{
  "model": "image classifier",
  "dataset": "rendered scenes of coloured solids on a plain floor",
  "train_examples": 195000,
  "image_size": 24,
  "crop_scale_min": 1,
  "horizontal_flip": false,
  "targets": ["largest object"],
  "num_classes": 24,
  "arch": "resnet",
  "norm": "batchnorm",
  "hidden_act": "silu",
  "depths": [2, 4, 2],
  "kernel_size": 3,
  "stem": "deep",
  "avg_pool_shortcut": true,
  "widths": [96, 192, 384],
  "label_smoothing": 0.2,
  "loss": "cross_entropy",
  "init": "small_normal",
  "residual_init": "zero_last",
  "optimizer": "soap",
  "beta2": 0.95,
  "learning_rate": 0.0037,
  "beta1": 0.95,
  "shampoo_beta": 0.95,
  "eps": 1e-08,
  "precondition_frequency": 20,
  "max_precond_dim": 512,
  "merge_dims": false,
  "one_sided": false,
  "adamw_lr_other_params": 0.00072,
  "sam_rho": 0.1,
  "max_steps": 7500,
  "batch_size": 384,
  "epochs": 14.8,
  "lr_schedule": "step",
  "warmup_steps": 370,
  "weight_decay": 0.0,
  "adamw_weight_decay_other_params": 0
}
Rows from block 4 of a small image classifier, named by matrix and row number. Rows with one number belong to one channel. Each number is 128 + 32 x the weight over its row's rms, rounded and kept within 0 to 255. All counts start at 0. Numbers have three digits each. After the name is the row's rms in percent of the matrix's.
After each channel's rows are labels from the 100 images, of 14848, where the channel reaches its highest value: "top examples" is what is common among them; "patch colour" is the nearest of a few named colours to the mean colour under the peak. Only what is clearly more common there than usual is listed. The data: rendered scenes of coloured solids on a plain floor.
# convs0: first 3x3 conv (model.blocks.4.convs.0.weight, 192x192x3x3, each kernel summed), inputs 96-143
# convs1: second 3x3 conv (model.blocks.4.convs.1.weight, 192x192x3x3, transposed, each kernel summed), outputs 96-143

convs0.63 113:171144145120098135122109145171165153153122132126182104138131093081128152186131138144128115186105083123126107194156148159093134149103098089060034
convs1.63 099:152198116116149101084150110071219058139162132130119088060154097164119139099151153065159136093188079141075134255104126141091146104166096137104171
top examples: light from behind the scene; dome; largest object: dome
patch colour: brown

convs0.28 103:158092189146132095172123151160083147112125109149112122106089121126176076156136134071183153216173146094122116159114124152129120085102140095124074
convs1.28 100:087125118185080097143132111169109160187048131113097093159197127110137103103104110133088098136084123142122168217192147134119158100103107178104126
top examples: cog; largest object: cog
patch colour: brown

convs0.16 095:133131140162097059106167123096140145143059093117112088154078151091170138126098129117174100132132148157153106116111126146155139137129112144108109
convs1.16 099:140053064164133125119098109095142081078068125099079108130164128132108132090154114154102150174084133154128133192091179128098113145036128100088148
top examples: tube; largest object: tube
patch colour: brown

convs0.120 110:162106112095184087143181152143157100110160165133110117125094178114185111101080175125095124125073080133104077109156195121145096112094093090144067
convs1.120 099:081098112127114123151105126157117106077115120131092184118105135100173140128197130094135091097146177107124122112089073108096137143124121117138102
top examples: torus; largest object: torus
patch colour: brown

convs0.180 086:170130155136153105173102122162097109086101087160133110078108087119066147197089170156141100062119172084133104158129116147126125163126173114066125
convs1.180 109:137085148133150108185114139127091212176152210137089146164153185117107131078133135154154118183197186137150130106142153120131118089105170152177153
top examples: light from behind the scene; octahedron; largest object: octahedron
patch colour: brown

convs0.143 092:135131100131149121075166162119125086171185125107089129097120074102117087107127118209114110104089141134111130094081170144081104121149096122096082
convs1.143 093:118139127119090157101125097134133107240089153100121125120134106123119193112106110174153117110161137124118108185158133109114136155060109131123130
top examples: tube; largest object: tube
patch colour: brown

convs0.10 095:143114111113119113087175133101126055116158128048101131097134083123105179146150165120089123132078171108125098085123086136080078179167125112143129
convs1.10 091:114113150158109100096109134126180129120143088142128136167127157101158134127087084156168090142097080135157112114158122133205122060166073175132082
top examples: cylinder
patch colour: brown

convs0.148 094:167178122122136086144159167162199085185153176112101086108136134150101140155131121174141114116133095107113112068094178119111136137126167125115126
convs1.148 107:131127070082120105130103157118176120106087102167143061141112165181177156119154077164071146118093100122139167123090167142112070132046162141102138
top examples: spring; largest object: spring; tube; largest object: tube
patch colour: brown

convs0.152 104:165082120064149141109183075113110135165113105142067135114125184124154195111181127154087152146123102138139100146154184192153174148139125133166128
convs1.152 099:129137121175129191138128142092190153164106130143103127093133072125120159143180096085119130141129107139089120132073173128119103124214116095107149
top examples: cylinder; largest object: cylinder
patch colour: brown

convs0.153 091:139153140144133106134140121099161143090149121112089148125145146068108163121158156134161084102135200084116091089144140120119168145112118100100185
convs1.153 118:126144083243166097150101153124135139161145086119097141153174097136128102138129110131202083176089131148136088044113152072061154136145150134128104
top examples: cog; largest object: cog
patch colour: brown

convs0.13 110:129098083145143120142155133162136084162150136127190085118091058108133151180144104134177176153095079130102126075121161089115110131130143108094143
convs1.13 100:093104124097094144083183145171157167134109140069165120163096104180185155157148093171150117122080122142114144130130118119124143102110143100096109
top examples: torus; largest object: torus; disc; capsule
patch colour: brown

convs0.118 108:092216176055119144149158147140164090133080170167113135133097181131123111112126120142074100114111122121108137102155178200108143170143074116171145
convs1.118 094:164115089131108145176105132086181091152147103140120121150181033146166170124097118120135100146156067139108052147065123125165138104157124140123119
top examples: torus; disc
patch colour: brown

convs0.187 101:132110144106121096130134093128160167108111099108114111089097127112093092104131166084127127100177156096163121101140145127155122113122093100159055
convs1.187 095:090199172132120122099153094066113144131132100090128093082145157130178089139140158153111075108173145099136166105160112140180132148115153067150138
top examples: torus; largest object: torus
patch colour: brown

convs0.89 094:130083138131180137143110142086167126131128143067102147120094103134145182086144112153062154159124086108108161138098148144136164053117141108092155
convs1.89 099:150108064143135115092126123164152124190127200115122089119166163098059137061126124153133153088174113145096134191181030138109146152123165140084129
top examples: cylinder; twisted bar
patch colour: brown

convs0.141 109:127087120134132147058162138187109133248079099153110163172138107167095147134126175149139149083117096136180114122138181096138137129132119114135156
convs1.141 105:088135076142147113154113112009121091060112163126147137167122110145134129102154125126159173169160122132083084156131142129098147101182134157143123
top examples: spring; largest object: spring
patch colour: brown

convs0.68 093:172140086111219133097143120104141171095154106059081126143185103112081090113093167163146102086138125144130053111125142149104124113166121135132153
convs1.68 091:131116112136150128102092165119159069140131150091104099087124107151110139183110053138076104105134147176123067092149158115158172131129127163088132
top examples: cylinder; tube
patch colour: brown

convs0.23 087:096158125165150167140088092161068095105103122157147145074080090108147070119125136123141168116126172098092155115113123162095121115081197089136117
convs1.23 096:124033067111166078073152107117088115107065051144121125135152155123188147126129142144115127097122111170125133154160067166145125089130190094114146
top examples: cylinder; largest object: cylinder; tube
patch colour: brown; black

convs0.56 108:130126143113125101127121107103100135158183088127148138101101179199113050153125106140175090099109070089105125136141121213147130114126183113095096
convs1.56 102:132110209155068170166113118170105103132085136160101114102114213138090112073093137111158082188143144102118151187134113156127131138131082164128115
top examples: cog; largest object: cog
patch colour: brown

convs0.138 105:125122152108155091122097145132147085125139108115135162122135135163198147107127109134157115103182125064140066103122121138201077161132122122109073
convs1.138 103:098138098116073124121164098122153111147105118143190110089160109128107139124112092062133134127169054189131138136122163126097164160138129129047124
top examples: torus; chain link; largest object: torus
patch colour: brown

convs0.40 091:148135121128107074093161135115114114111100138137108093121139085171066094191195095092152102130084083123103101101161099178062206089102142091152125
convs1.40 101:118128052125132140091147132126138114141172178123152081126119082125158173106141124122122152121186121169160118117130177157162122092203138196141141
top examples: cylinder; largest object: cylinder
patch colour: brown

convs0.33 092:100144144099158075114155122119152112122140146107156179103065130168189108140162149157106061082177218107206109152163102086142142050139096107082158
convs1.33 089:141089193127121156125170140145066105104190107109183158146164177100147163143109060121088128078099169107144119142185099118180130121134130143165138
top examples: light from behind the scene; sphere; largest object: sphere
patch colour: brown; black

convs0.178 102:129078098151114108144085109103186115173110122168111196135149163142140098160091103118143101106089096110126107148132133126119124109146156136136137
convs1.178 096:170127165154157127116096213117155147110113136110160135150111092116186153120066128246141112216068184105145097075108134142057125075070152158117136
top examples: tube; bowl; largest object: tube
patch colour: brown

convs0.100 103:137124146131136115184155138147150085126116139121087087126158145127131107108125097147101114120092080120132156145178134176179096128108110155137160
convs1.100 100:110085114128152105066172201176095119146127106077107160091111089164077193178140087120117122129112178090128115173149073114074119090114151153104113
top examples: capsule; torus
patch colour: brown

convs0.165 094:115131176114177113146073126165179133136130145069126107170134112132162139109115077140118139088184080068159121090142164125110115123114093113107107
convs1.165 105:126130108162151115182175174126164117134082171107088085114149139206186144120066118126114125132144086155112156129107174103094117098121113139177124
top examples: cog; dome; largest object: cog
patch colour: brown

convs0.58 115:123152072183103119176212147122162143103114117127138110090071084079144098078108073112188201061146170157175141163124123115157119141136089172106125
convs1.58 100:084132093131119112128148121142150148111153088138170075110176057167163135130075121140079130094171071120164137127138134141131086116126137136080136
top examples: torus; largest object: torus; chain link
patch colour: brown

convs0.81 105:185131103140164139140083100162118121116108110122097084160148110122113147071166139174153108147178147164129133146154112220131139135121183077121129
convs1.81 100:107165125140143103090098101131141115177155127080076124130139117156194115123151069139149016158123150177133117053093157199145139126130147140132163
top examples: cog
patch colour: brown

convs0.73 086:093126123168081096108133129148148105121110075110092176159115134103092080162117139083112145142176094140158081125102117149078155141127184155100098
convs1.73 095:083149120133134125154104047176107159090129176125137130156171153111146105154111189133154148071136117138118113176140085099117170073113109163089123
top examples: hexagonal prism; cylinder; largest object: hexagonal prism
patch colour: brown

convs0.191 087:113103089106086048160105056147120137111095090110179185112099055164150088111124105112158133113112108105100127107206137119153152091108148128146141
convs1.191 094:179149092089114119144063149155148123125157107081120083134141141066115084111126118156090100133131112166118136135130085142156171143075109159114104
top examples: cylinder; tube; largest object: cylinder; largest object: tube
patch colour: brown; black

convs0.92 085:105142168062221170133153120164181099163127107074155107087096139149131150153130080105163140074140115111116123082136133125117127133143087130174111
convs1.92 095:114063102100134096152142135132091108100166098157163066134201117100145065090103090132159134144064157123205079089131135099199083142099165111084100
top examples: tube; cylinder; largest object: tube; largest object: cylinder
patch colour: black; brown

convs0.96 102:116157177130128086105142154079163088135111168075186129097125107153172113195130082125176117102117112173116113185153104112143048094110121118156131
convs1.96 086:126146086109114146150156149112128142148174133129111129140104194157058124155168089175098118103186173147140176078158143152132132179152094144136137
top examples: light from behind the scene; sphere; dome; largest object: sphere
patch colour: brown

convs0.172 109:130122135185071089119118130136115196107105175109115109130084125115093136128097136107128129125173120107148154167092148054132107132129141123083226
convs1.172 094:125121120099016173111086108153118066124142168135079114128116133137159173115160164109183136147088075121146146149163126113099107136113164167129101
top examples: tube
patch colour: brown

convs0.171 092:140133161110127128153149115105102089104160181148180153150118160128164125146080154085116139159204129147092063193103152123122107134137093133182074
convs1.171 106:084102122087153156125114145110057232128137106097130149130131143163126134117112080181150170114139201121129097078120179138109122101089164088190179
top examples: light from behind the scene
patch colour: brown

convs0.184 074:142144145125124142143151138092136098126130109138059108143152022112159155149133158051132082057132053115135110069163103155223115169135176096165158
convs1.184 099:133082134134157120107199100079108148111101171123153092126154148091176106084129113116072067104105147160150145125150053129132113133035180140163123
top examples: tube; largest object: tube
patch colour: brown